Rows from block 7 of a small image super-resolution model, named by matrix and row number. Rows with one number belong to one neuron. Each number is 128 + 32 x the weight over its row's rms, rounded and kept within 0 to 255. All counts start at 0. Numbers have three digits each.
After each neuron's rows are labels from the 100 images, of 14976, where the neuron reaches its highest value: "top examples" is what is common among them. Only what is clearly more common there than usual is listed. The data: simulated telescope pictures of galaxies.
# fc1: MLP up (model.blocks.7.mlp.fc1.weight, 480x80), inputs 0-79
# fc2: MLP down (model.blocks.7.mlp.fc2.weight, 80x480, transposed), outputs 0-79

fc1.241:139130159152101178167103082138125157077148063110133111140165106107141130108137152115143132113139085123137118142185150079078125139170191103122159174134223122109123159172202089115121155095078117169138082157119108130168130094066075116119141126
fc2.241:128123146164203167131145141124170116113101106163156130108123150073125127114124164145116127164189145157108043134145112129079090140112064179156109064067194118172178095139147077134158112142154144140175106096144096124141112159078126126121080147
top examples: star cluster

fc1.400:208118155072139137162139135075082120091124133120102066132162213099176118067090128157173134148123124116143143047089119138150109121115168089108144141169140103108151096182170128124134172148112110118166082151142105171100150098175146152103139114
fc2.400:110163124156111154140130112155115120196143102177161099181108061189095120138118190136108073090069152091126124116139140087117148102101152122142108148162141130104111130133133070183107126159107151115084059125122125164194162096186109115186087135
top examples: lensed arc

fc1.351:155127118143116131131110145120148121112076046094165129175117144136130165100149063099094157117136119176166152139151092125109073103144152150103118163122135181050087119083127200195135106100106153151113137121184155090104190093077086128120114137
fc2.351:120140108071166156110143122077067150144080126193138158158150122094086088140134133138148107160143107131050089135079116140106207140163161113130129109161080078134117215123123094102159139137160116086145103126146062111099142153157124120181100119
top examples: tilted; barred spiral; winding: anticlockwise outward; winding: clockwise outward

fc1.207:151117139111126132113098159139124159175158134211136082101180110197153117163168099109131143167087156149086121132186142157199135173140121110053103135126051122119130152150091185148179081117138139136089114113145103165133140161118126111178150092
fc2.207:166131099164108147093099140100112113105095156060165141135100114038121172121125076095084080101164105157145110094174102117093076089139083156151161116150133134119155116167117102131121137136173110129142173110144186135150120133208150160070091079
top examples: noisy; round elliptical; flattened elliptical

fc1.40:151077083152125166186069120070115135067131120140120167157134165198082110125156154113161123114192101128116136161080162103113156189127139174097140132091118129139155128162114163170124097103145129118110111088150107176144118157157152185046158139
fc2.40:178172098159159123064130165168102111171064108100147089098117089101138117148119130095120113192150146146147147068071103085170079097121131169107110119139145123127149154121162093119128141186137159159169160190129113112134095054108120124113085070
top examples: merging pair; round elliptical

fc1.313:143178166150154111163164127087139087161122120117084111168103159167184093163120104136120095087171118145157099120115137164065117177129121075087125137122091100165197146158143109099172145127135075131135159114081100091164120106054147187139074100
fc2.313:140085049101143146151169110133170160148115138146146136124158125121079114156111140114155118089093047115097130162119103153154095089135083158132136030093116164110139099110183142144083083151143112156072161113168159133111161157165111174093178149
top examples: many-armed spiral; winding: anticlockwise outward

fc1.106:129077191098105167128123133100134117178197100098136090104137095117138179066161129135124157121100117142130120143124100086183151196099104138154113102140118164083109152096118160046103172177187117121174159147176132126089139123101112072167124140
fc2.106:142193137170153107111105123161114161169086168114077148096121115179111055152116152129086124149145138123128161146116171160117157113166125146123163150129135106164117110234113135210046108089120094169149096127093145118149122077126127171133148135
top examples: barred spiral; winding: anticlockwise outward; winding: clockwise outward

fc1.470:126201073153110133122178192138110112106144166175085151167146157102071170077155152106136110148105144069124154103095081136113105088171137116098075179169167078109134128125119076092083113167146152141132143141187108123146162129121159169111123090
fc2.470:179144078109138182119076090129142138113101079138143076122081157102087065151115141129144106123062168180143147154125134129120177076108118094146096117127076162095103116100174169148168156113098163107079072093148160149170168095145127114076120154
top examples: round elliptical

fc1.278:153128152128126113139129108117053182100103149134115065099162118123109102122064087138183068158136100117143124145156146173141156154162184111165149133140085138071113203108154184166124092071148091175070126153082149114114104122147162117163147126
fc2.278:133160126109127125113135161121097134113080155145142126164136172114091125085169130080079188080115166225142167128126098083125113124200125161145072155092152158166119154169091088162155157118146131097139121066159096149120106108180176088112103113
top examples: many stars

fc1.452:148110101108135120093178168117121061167093149146094177091136159092129112135162118156199142125134058123140153063077151069121135112127099076073098163177102124121173102129142086106148105149117118193137130114094149119168160147112186080096125127
fc2.452:117080114080145147162113155076070169119132150107101104151128124184143121157145168065071109139154098138129082145116154155140148143186130142169149133214126088088129064155124096190127106169162123167071129106100128095103111158142191139130151106
top examples: merging pair; lensed arc

fc1.399:100154109109139130146155097128155111165087139083169132105118081096134037079165087144129105129130054185101184156154073085120131063151125113110166131169122175085149160135116100152090096154118087119147114144142102111120136149206092160111130155
fc2.399:126046146131088098164149172140149167065177111160112090091155147136165168123115100135116117133136143105177158144124164085122082141122148099103090067124124196161106122082122156113128145104123188173069189117145152110080167135112129172138179135
top examples: winding: clockwise outward

fc1.350:068125113150080114112172137126115143146089134143102112104154063116156146111102111090187162070153143126162096166128088114146107073137181151141095142122150167197196138150088116148154122086136122142133103130119156170059106085095042136145135161
fc2.350:163093173141109065134112152162160058143172189192128130155125108112123136076152132132101105150082094117113179100118164124117129163124150127123180152128091144165121173113132177131074111073065136166093151111077137132173138127181148158082174117
top examples: edge-on disc

fc1.294:104066140139079136095155116118120151069126114105144114110129122095146196079107076124112155107083096119168169104106125153083135150163135119171136073121074113098117157153096101172099146146100088111109112181177136119179114131234163129091121097
fc2.294:131165171193056126154100149156093204093124081172051119170140140175155168153095163120165124148101122105128098143145161141118144178110080158128161165110177110059106104105146141127107108154142176095163103100148157133119118115132072148102146141
top examples: bright star with spikes; edge-on disc

fc1.268:118156144102053120081152160146139151140164084104098109187170177182156129112101145116150149114137076165087142163140151106122101152108107095152135184047182196145170102119088121207138144155110113093132136106123124095121106144122106131162176096
fc2.268:110161187134201103090130109160128101131095111169087094152152116094134126056115160121179131062107155108169123126094110155143100098170128135122116154104164131112180173149133158130166185197148151139086122159118106076194138132109088117067120102
top examples: edge-on disc; star cluster

fc1.122:136129140131134073189204142141119092111128099086057086138159184084068125131117128154108132100136113117152153133104136153081123096128102104111098144132119179046094139099121204167085194121085123098123148077137130120140172113168095145132123154
fc2.122:147078136110110112078144078139134105059120110119113188156155107109058064131183142092179113121117119136099093132106127144109164152130171136132188160148104084192137093133173135196100068140143172128132092143111077086126136153152141130101164163
top examples: lensed arc

fc1.112:118087100120108146135108077123167123054207140134126170186166064116136137116157199077110129109151067098155156090149130077193134153146151107099159145094131110066127086134137147166094134085117142113083092123132138100156124155123106115113087091
fc2.112:108183134154137113127133116080159103070080111191224161131089109147143194146112151182093140128143136132143113187067100099141088146077117141100084109120139126160139116094176099095180109122107153062082122134122089151118136110156098092113121118
top examples: tilted; two-armed spiral; winding: anticlockwise outward; winding: clockwise outward

fc1.275:060145164131086055158093138157102111139157081129103120130140170148122120164135183166117124174098148100080096123058093152109104132130124083096082111153156075127132183148131159109121133156168180109156151145153153188149122108079123122057082143
fc2.275:101090170195155173106143180073126089079134152127097145136150083139176126133105101127117072101128099082126109115130213100102099105091172149135112076132161213131131093136157122154113120143117101129109152119178171105085163134124171151075165132
top examples: lensed arc

fc1.211:151117110111102072144110138182163111191156115091121129142159175121128135144125101161166159121167082124059086157118129162113172096164106070133090141056121121142129168127179108102101044145138189111151080115183076127101113156124167127124140115
fc2.211:132139146111132145154093141134112089163079117130113110100165121157132135061108208144188137149088134131223132124125179114143153162112137126137078158091165084104101195081132125088182176114167131096150145094098115180116098125111127140125189164
top examples: irregular

fc1.249:147111121093124067084105086140143159112102073127130115136132122174094069099100121156140178149115177147143113137136151158082157122100195149126067101089147095150153168162160141136216105157154109060104094092146148140206108100123099108098119123
fc2.249:156137093214102174117097125147142076059162152118152150135089143087179168109125093082127110139181072114075072122186166118138129074071085130126122156134111148183134093107105126120104158103120134146134149112081129102097085085162134128096149140
top examples: many-armed spiral; tilted; winding: clockwise outward; winding: anticlockwise outward

fc1.262:130163140120109141097133140154139125188074157098083105132130131078098040157190142100156131100173054166141171133149145112124122091166127145094095084159197098079158172154116109136149135180083163166129131151089112077144124117125104150137134175
fc2.262:152129128131141143161174144113138131144129102109184120135080104140167133093132083144110106133127185075154147113149089108089116156135068141153199110131081171101184125163120100106075155091213098137111190156179125139120190158139180176133143142
top examples: irregular; many-armed spiral

fc1.56:086126152178120122124128146103078122118143116151103108138088073104136148115172156141138115149153131131134191110152148100097097133130160187135103153156122160123163106162112160065095061150132137107108099142167125171177065078185204188174162098
fc2.56:105133101120151179114055143130121109095211174100131129119171139110140047146117165064131100139122095118089128130092133112155197085157137090117101147135106139171131138192119165043136137107099133141135101139143170147180149153129164119145090081
top examples: round elliptical

fc1.421:128132143168095148142118124108125138122166151107098088167127184114123086078104191200140130120067132089150122157123162079149104114166093140063099138100108139131110172082185105145158155090130125133159144163172133125127177092211135192087106142
fc2.421:151144159155117151170060133185139118172133122114114129113063133112194121119117052168185152138109199089229124124145110103107155159107107085168124107117128081169089181121119158105162172101140096138120085138133124130102161125139137096146132138
top examples: winding: clockwise outward; many-armed spiral; winding: anticlockwise outward; barred spiral

fc1.423:099074093164198089139087136153105130101139125162088162142116178119150074122105120198127099144079149135151134091124145152172162152106109084115166140095122120130157087177101117090104111171170143101157132159130169177179132192065145137102074116
fc2.423:177136137091097123069171079118166108153116103138149123116162111080093161158170094077104179196110102148132133172088165110055159151145117162165135095136153126207120121104149161166136113137134168096110159111193168069104147115128140122137164116
top examples: bright star with spikes; edge-on disc

fc1.189:078079125086161139118080137169157143148132169118068153086071150103158130135089126104093069150123169132177080087069143120074092147115109096093180210110164125127163150112146153159145152146123155127166171093081125133143132164141156133142168097
fc2.189:122152141121120122086175172122099191166071062157173125098111103189079178143125146143151145109136072106117141174126127125109104133103147169158155105102148146175142173086072128111103097119113093190174176106116106094157123082126114111139175190
top examples: many-armed spiral; tilted; winding: clockwise outward; winding: anticlockwise outward

fc1.414:095152111115134099114189170135131170115095204105100153130133074124136072177169139164113076133167144145130128126091081192130070109105169145059114135121099126086148175149168154130158103105150103138114144103157184061158105114128117158158151083
fc2.414:140093151104137157143121108165162074172114102152145129106142163122125162139059098144123131183064114143130120087166128095086183143108147081149120117111121113091151195086109088089151172135158138128128192080065151186080164137164100158146086147
top examples: two-armed spiral; many-armed spiral

fc1.4:108119155121121131144098132159088139146098081138142164135139058133161119095194099063173064147139109150169127113105094035117137188155122119168113139140123092130111127143118145098142124115139155105091070091185197137062136139145121124143113066
fc2.4:118136121105131100097111090125195106111129075112119119109087123127115124112124132112086143102071101079104142028138146141161141063161106101100123212102117122108123080095155143153049137120112120153161134146102089107102100050147072103109144145
top examples: barred spiral; tilted; winding: clockwise outward; winding: anticlockwise outward

fc1.51:095158096118128133114119085199073182156185129145137154130163102080103109124086069130106141158184135126139116171149103126161177103113122117139097118084175161135093128078100171101121107153162190166143142130145165088141155120049133119174130069
fc2.51:074111137168101056190140092114097097166083125135186134132157091098117131148164110141179128161040162122135127099150152173171108168161133122095166109199129133104137107101155092115159112081149116137096138061114111149156129057157131115123123136
top examples: barred spiral; star cluster

fc1.353:108113125056143117081097119168084125167117076138197132100048115114165125137180161104120118134138105149135115111117102143113147077163133105072093128057125080102115163152211131138111160148143128073149083142115160152113142071159141156154155158
fc2.353:156099132170137142140131125096186112111157101096147104141121172173156142104104105080086116062100134036107162106134183137117107174185084129151123144187148148120197075155141162154125094111127142112087168087140119108106108133129104141062172095
top examples: winding: anticlockwise outward; many-armed spiral

fc1.430:099191123141107097130106099116136148089065153120123142102165127104093088103096142142095116079137190082187132132113153112154128088133121066134135138080079111145131160117111182134110089100166163156137172199079102187122196141135114121184091142
fc2.430:147112103133093142166098120142126176118197151131043097088138173126131183098130138144152105100141104132149112121137087185123142065093135123180053114123097087159069136131128073165134122106119180081108147114090198145134107122129153161097093094
top examples: bright star with spikes

fc1.229:106134155176101129119085196127147174127086065086143109137126064134139108075146168099162191112086088145130122130109178132124097150170184147178131101176153131082185120161133122120146177128161125078126158156154151104121116107122140119148044108
fc2.229:144099108132139153147140127084145132168152154157117122160113177110095154163195121157165143134114158156087119107121139116125120118124108095075114156092117130161086161102125118172197109131049091119172197108093066172126143176161112137045155179
top examples: star cluster

fc1.17:128165040108154153136126184145119083101131146112069089153142179166165102154153095149164130163120138104132123182122090100106112099119145114170095121158097121160137109135080179114106185122151197073152102093113167117120155088115139182106190157
fc2.17:100110128156136147069171150081171163147138122084160147169141080116162156124055173167123138183099129110095154110086168093163100149121101121125193181064090128129156077122195120115109102109148106116170168143164161095127084138153146144091138141
top examples: round elliptical; merging pair

fc1.333:162154161133096132109119067125091100096157096087101097155130162169145154112092120129097128204104141157128143092146100089159124129095127134190166180125140162061109079092120151116072144124202107105103149132134167123181091139118163098082189100
fc2.333:145156112166165130122120165125147122140102128057107134074191123086111115183106126068182126122109060103121078141077069149154147119111126114089081071126052085150094141122128129155137092086096096151154106141101098112098183136165159139164124143
top examples: noisy; tilted; winding: anticlockwise outward; winding: clockwise outward

fc1.473:138125135059131121139121108128167165156083111143094068159093120160147161188197116152136098093150193118122096103142146088161111121123138132092111083190088182143139132114145126164174086147115166117059148069073152170111111113133135090143169157
fc2.473:120109114141116095150171188076134114135171143113177137135101166137104120119087115082116135105154130173117102090160152157075111150129113132123111174113158044106087118180142089067109145099106083154163132147092097148104081116099202142122076199
top examples: merging pair

fc1.299:152194103149077109133149102084170136129092145134114179153124090108108181091136145149169092145094038172128130115070119119161164099182137179120185150150125102105139125147140148101079117174109198129136136138106105115095082145178097141100126079
fc2.299:161069141087129124070200116143123115153127111114097166086163143116146096121123152172134150128169102085087185135180166153150139169095157109125102123123108191095134134079145108103126130122160154182113130127183094138099166166071167113164211105
top examples: star cluster

fc1.450:143172154113173091132084159133141082094177097185108106146196096100134138086117175157119104142157127178166158168060160106133096146124088129157147168111109098172120120153077151152115118127106177166058123132147147139149155144106095155108205089
fc2.450:119093103211080101107114175130140194111110197138167170102098091099169112076089152144120135154102151086138090143089117159067130101154073128130174132135115142157132150099115135074165139080166156126190094106147128105091125091126118096086157142
top examples: barred spiral; tilted; winding: clockwise outward; winding: anticlockwise outward

fc1.369:140112091147095089144151123068082159158153157115112164069103103126124107156162066160075135120167154115123149129169163142047100163151083109111077111148143151159088172098068141115098118097092111123132112156179133169152152122104154168089100192
fc2.369:167073203086155121125171114137133087126149139123158133103184087131121141045068139170112122122121152158125109149109146104194102166118129153131141089061091077158155122184151108158088105140151143138128116135099123152135075132131104090156156046
top examples: lensed arc

fc1.137:106107093077176139114123095114154156124145066160127086116085127185096156072131082141128116124118149090113168085142168157184128103100173103077129140112155132096140113088195127130081108077175180061128138088131159081141143127111108173119142177
fc2.137:102139131110108144111134179123093153174115099114129132151179149078129117136094153133108169151167143180188091141148080050060104109135119131167106097136165132198095142154084103087150170191132129165124117104105113167130169073103163077108119090
top examples: ring galaxy

fc1.431:117121161137121155123133080142143183116141095116089085096163164146068124142158115133077169046088167131089160158153128108161090186100145105113169121143127127099103091079102163158119094084083086068126119169105136153171124131115091126125181194
fc2.431:114140150129126130153144111094137069120072156089137141140128067129183127161145192178127118196172118134134095097115140166105127140140100190109115095142091175149109087137192128107131076192165154205152153082150132134093121128140118143093089074
top examples: ring galaxy

fc1.293:134138074179070118109111172138127156112134136073125114194158112220092161147124125142140110136086087115162150117168123091111127148157061135142144106112150116187132100090124160111123117157144188069146132073148186135083079133113098168144170115
fc2.293:118139100074134128128094152096121118114108150204153165135159168127094100149168133135111173128177192146144059178068195187141118134106117127127102088119129124137091043101091115090123109151139090176102164092135092166141120109114141147120085166
top examples: two-armed spiral; winding: clockwise outward; winding: anticlockwise outward; tilted

fc1.405:141136170098108115059060141114131156164165125126098129084136166131126103112124141133120128141153123083088124196081132152107105099062150147141140186127116093179102107166159091141078116112152188168117076138096111104183171127151107177070155174
fc2.405:167133125159177157117139141110191121209049138137176107176098103144179116073147147121070102145070089160159148099159156087118129128126095127107137130108109174065194122125104125173086198124123158150158146094134110128148103150131107132131110110
top examples: many-armed spiral; tilted; winding: anticlockwise outward; winding: clockwise outward

fc1.234:111121102124149090174149097102171100122144141110133099128142129146079115048111204165087100072158102095075167137153126136170130129118123113099101169099103123060117126138112152197136109139086122141096075145139159147137155095095079084141180059
fc2.234:156209155107145192159142125159110158111157177120157110146098117114135100065120175209100113122078150099138086120138097164131135121083039131129114050139137105123123104151160110137133119114122078112145134174139161176100149166090146115132177098
top examples: winding: anticlockwise outward; barred spiral

fc1.18:111075129120122156128095132159171187126138069059123108111153169149114155107138097140114138127117149156142118108132138099139063142140023053091103178109149135117117102147093146084108099138178124093108133109171123169094121132172081159109064093
fc2.18:146124069110057096141076091141173098117119075135116124123126141109126136158095137135158133107162140101117138141179072172090203120124100120140124153164200082170145140156112135177103113080079140127203103099107118147076139161153146194152108137
top examples: barred spiral; tilted; winding: anticlockwise outward; winding: clockwise outward

fc1.166:061084109160169181060117117154160118130110157138074149186136203107135154153178076142172120130151171152176144114132148106122092102137127126168136103117106111130185167128163105099155172185196102131151095091124170167112096141109159140116111118
fc2.166:166170139120086107195163120141133120068118148153192131101178159104102158127094113169080157145098072095109119180136130182094173123166084153110115142144153139083073106174162140145132110090095085115111138126183091132137122070094089128137179107
top examples: star cluster

fc1.162:134157095111093099148104117186111136116114129100162116114114137131090093144077099192178155064068078181145152114216127091156104141100077104125146107087175147147123130084104106123120125134120172132088133080160218105164126110146139142124146099
fc2.162:108145144161134095139123162088150148112164141239153122130121126123113099143161125099120140176161145068096079118108158130098132117108094117113123141172180107122101121136148087108135033123150083100114142112135079134114155145154083175061207148
top examples: many-armed spiral; winding: clockwise outward; tilted; winding: anticlockwise outward

fc1.193:113156119142138115126163179111089142145064093090112128128095116112164132122138160100130170096126088176174083128104105067137067156138086126137099153121122123115107132083065136148082123167071121193151138155090075146114151112115123201109128215
fc2.193:181151094123123167119140127110200159126132134105159165124153094128073176159096072142080126140107131114116126144122165092095180105138115141208176129198104112182103148165104112111133130132161117150153144140191181119102093132195159064154142134
top examples: tilted; many-armed spiral; winding: clockwise outward; two-armed spiral

fc1.346:163099091095117120124052095166153098182125085190106166129189065153163156091166126131113155165075128098171125091077128089128089121130132095124158081170108131131153110094090137148109177137116116146113162139137093145098133127120156126137032102
fc2.346:105163155167140169109174122068128177105161134069117134146105148087129126157137112108142096091171165186099109131149095145174168122120081125121080164115092106151110067179128151094103086156091103139177147120119165106129160143131053129102207159
top examples: barred spiral; winding: anticlockwise outward

fc1.223:130144115063176140145128101122137116118148131161095097137132134191091196126107111172169136125073193206097159100159081150120119183099141106134152154131106143100144118135118071127107142112140125153193077081098110112135182106131055129136081093
fc2.223:087088103140088109098080127124106100155159155078120111167072144179153149133163117135120133132182143062167076128172134109097148123171063190136086136107200150134102116146166089160112160110144099091108098095134180106122123106122097073093161100
top examples: noisy; merging pair

fc1.309:054157197125102158096159105089142082175144106128097187170105082109176090100103086139158111159099116140133163126154071108130131155169086108185130130147170136147167156167176107098154141094132135092164135140191118078184159135134111136099116141
fc2.309:165098095115105151116149157193133168109098105183098114084093122175095156153068122095087148143186130145072152124123081163106088080156161131122093086155116144090209133114104156122099159124141100093084111152136113174152170101121093149136191117
top examples: star cluster

fc1.265:094153048166111063160126105155126137109116064107117163150127138142119168100124104152141063127128145120123130153101075126115202199147151090127159136102141155091105122160147127168178144138133212139125137061095105181163104155100098128161146136
fc2.265:119127169166101153128120147093146077123164106133123118187126099114138150107154101090108165054107162064148127101168146080161152095171095105068153093120183161156164120078145121091140143088151113063136118192140144149128165128138081150163121061
top examples: tilted; winding: anticlockwise outward; two-armed spiral; many-armed spiral

fc1.375:070110128126134127118113177145171109119121119126101121119107161124183109057091100146136154135123171159077135081176083113130068105196180110088097183161094149107132163143080109149118144133121110101115112196143127141199140100082144123174081085
fc2.375:130119119086125136107158173157181115143102222102100167134207111079103162155118161086157124144156103137177120103101135175139088105121158107113140103103130142124122136083116150128185130193104113164096176093163141062122119114203073117127126118
top examples: round elliptical

fc1.58:154182099188061132134105139090166171139138110104160146149079153180127135144105103062134111160159155126102176110152172104139083163114183154159104139075154099109159138134107128148161128104125155085188153151113057089125159106164202153132123136
fc2.58:137085200123103144148102124176107159147148102184132118120154105119129124182162113149179168130065153099171151163104067121133078177106115092074129111167064116091131119126154076104105127110120086100148148077184133113155147120124100171200118137
top examples: noisy; edge-on disc

fc1.2:128139152125163113156134104162111126115122135113138080067032148123204148124090146164127144124155139140111106158217124164156112129118151161082102077092075136170097172107154107189140150085141172157151126099120146127105156122142119104175157197
fc2.2:128153121089140162118122073093168115125187036126106146176227123162078172112187142117126112131137104114151155130115122147108135122134191195159092143125133105111128150116111202109129077149078131086103130158129126142085135144121140136064136112
top examples: round elliptical

fc1.159:134095174150099113149102177160140090139147141141102189131103090131097091129204097105153180125130087122176107156118104109073124179124147097132131154150087117182118160157127104104110226109167164147129135106092110152108124145124056175093096083
fc2.159:154153104140169105157105054099146183136109119156142092130156168188155116124121172135062148078088145147120161119124151125184160106172115162120099125120119149078172088145163168139132112119140091087165140133166120145188141211106140136154143203
top examples: two-armed spiral; tilted; small; winding: anticlockwise outward

fc1.376:112167087125104115071110133101143176149184113084105126154190093085127149182143172086184130130129080137147170070085149111119129104124170158146103160169100091158116174137135148141092134137181056088130200129135130123166099119150086134088116154
fc2.376:200150144174104096195102135121097063140069137083115148051109139188167131149108114123159090137057121138108130126128150143111131192153140123115122154142101068129103082142146083093122083114130128141172111143137117096050110155148078125113153130
top examples: two-armed spiral; winding: clockwise outward; tilted; winding: anticlockwise outward

fc1.181:031083112159124081104061071049153136141129192131127175146102092151095133136147104120148110127154139134164153124175117104151115145151109098070174096106119122126164098073179129131182134130119141135134104096175106134120167175089166149115162129
fc2.181:118178090108163117115043142171180100164051154136140126126140110113175077101103187092168127126123101122146143147108145100146176104101104169136132176135114125153077128174157080136110115165148130099112106152150138135136142177126072184076062136
top examples: many-armed spiral; tilted; winding: clockwise outward; winding: anticlockwise outward

fc1.20:128167108096111165100098124132141181125176108093094076146181102178120124201149138107138130093104116078062157154161139145104128127159179082098124168150147134098137235143129094171125124149126115137098173159124198141143092077113105145124116117
fc2.20:125144137197124161118081178138123140170094150133179147120108183122148098126092100148122118120100135140096165162082110089138085132104176133098132077079125095188076068125148076095122138152065112138159173150112149120152188101074111108145193125
top examples: two-armed spiral; winding: clockwise outward; many-armed spiral; winding: anticlockwise outward

fc1.389:133100105138138152109164126115164083088117148111090124173075084171122106178166091122135138117143106157118151191084114099085120093078067073065088139170129114108108147096120126197155109154190171135153164086187121091155156101123142137151128155
fc2.389:107076123100151152128149079115106151116165137071135103105114144108171112170124150122130202150107084195103108048092107082143132116110175196163138121070094094134135163131049121100155105091131161108156122121164107152093177129086115112112105149
top examples: merging pair; ring galaxy

fc1.257:094131114040096067103165102172116176129122110097107164125167090073110070165139134127147169141104071157114113149155069171157106114121083114156135143108125153121155163129161163103067129108125112183158108125126139145089112036146127162150121101
fc2.257:131138099166120148117114121133122113137130115132131075100116133157140149130124123169092109160122199071114130123057119127124134137110094080131138108161130070163092168043156122148152085075135079126120102163032093128139130150100115139069040119
top examples: noisy; star cluster

fc1.82:147158145130160189110085127170114145139136124136130137104139122125103142078137175147096126182096128035183144052120155167190124128124137068150122095093097164136183151121157159066126168122122193100134106169152067109124120143163118095108105125
fc2.82:158155139062055169127184143146147123132132074137107086080096155135195117149122153139107093179079124141083126110121145103129155085076113111091142149156141152166131105098147144166178091145122189082142143133112116062106217135133132112130145157
top examples: bright star with spikes

fc1.271:097120121128120131130131121167131134166196184133172129145128137142053106107122104174051099105106065145068118109204092171099142160089098175114185143144101118108143105135120145122132156125193155181146092142129136094209137115136143140095120114
fc2.271:141092070143080131126121144126146139123100172136180158111156086177135168124157132084180136126101139146175142119130125144143112126151142102107079082146158097135081163100154102087169103116143152085158169070078129165166157178143066131140157228
top examples: many-armed spiral; winding: clockwise outward; tilted; winding: anticlockwise outward

fc1.416:136153131101166178130115168075104101163149108160162144136115117187188082114177086094124086091126112129144145133102092155066168131209114132079088124088115143119110133157115109132136135128168162133175064165117156113115206127105162192123150129
fc2.416:147119131125124130166143089132126163084145114158124148148136117137103146130108141131121096076183086163042172119121121135150143124100145101122164060084132155136170125130098165129099110120018083189110176134116153097070156169164115148141074173
top examples: winding: anticlockwise outward; many-armed spiral; winding: clockwise outward; barred spiral

fc1.403:118121139160130123171119114086135110092095183136132066166152150071126197126118112102144138148122074196110129126154197151097130104150156149166150210137136160074080138135097103160114131117115110145119087121082130219099121187115104097130147123
fc2.403:150161114098110079162144125167161162134139071141104111109128140181143134161100129125142085163081162073169180133107068033145134119138144101138129038112110134116158163076166157160104133159144079124140135148141131070143151126151160106176089151
top examples: lensed arc

fc1.167:167133107142129149116118148111148088204123144169097178125125149169132107123138068158119146120165055130094147135088088136122120072131071105121116108154135137093114122124107122163079213183166137223132074096172085134150157164143130121121119145
fc2.167:085094148193083143113088137128190070159137170110180072143068125123167191137126082124170152112174138139089164103181115116143099178123126130168142108170163186168147141137150118129114112089065114101129160136167164128138132140114120158109171166
top examples: many stars

fc1.390:136139103137100158049131126071122170156141131125120158123112132096119126120085077200120104196137151128121108110121141125094115143146098129180115114117133089194176107140053143176138154107194117068177078085082103144128104064134154148121142122
fc2.390:119113170165155148093134139174092139142120101039149146155131132092080146189134142171087105173192151126101195122125092085070073141098166147090152150104134119133123134114130071079124113131091134136093181148160131164130171165104142116084103164
top examples: many stars

fc1.25:091124171088054136137127110147101122170071118101124118048134188137122084103125155047128142097103145104117112080116110104088088167151138115166107098134159168145183163175103143117112087126163095165145165147108092171121135070125093108132128180
fc2.25:084107123153189095120104149164175120127171140190084126130100135132135193155182092246156116134080134143115190141092104142161105180146135123113115115100086118137120100077135155132082144132153153104131108096115148118146128091082136175076141131
top examples: tilted; barred spiral; winding: clockwise outward; ring galaxy

fc1.420:162164137151149081167133162132128099204114150111108184088121096121107164077168165176110143090150087128118087133072098138145129110089162116185168190122155108143105136110205142141150151163185100134176134121134067086160134094158129124090107117
fc2.420:117108142141108134108072114117109098137156147171122134063168157143131163114097115119209139115083123175143174103157103113104042117142209083107165145129139095158142107110131135153121120127162155137047158137129064172137197157124161098136103144
top examples: lensed arc; ring galaxy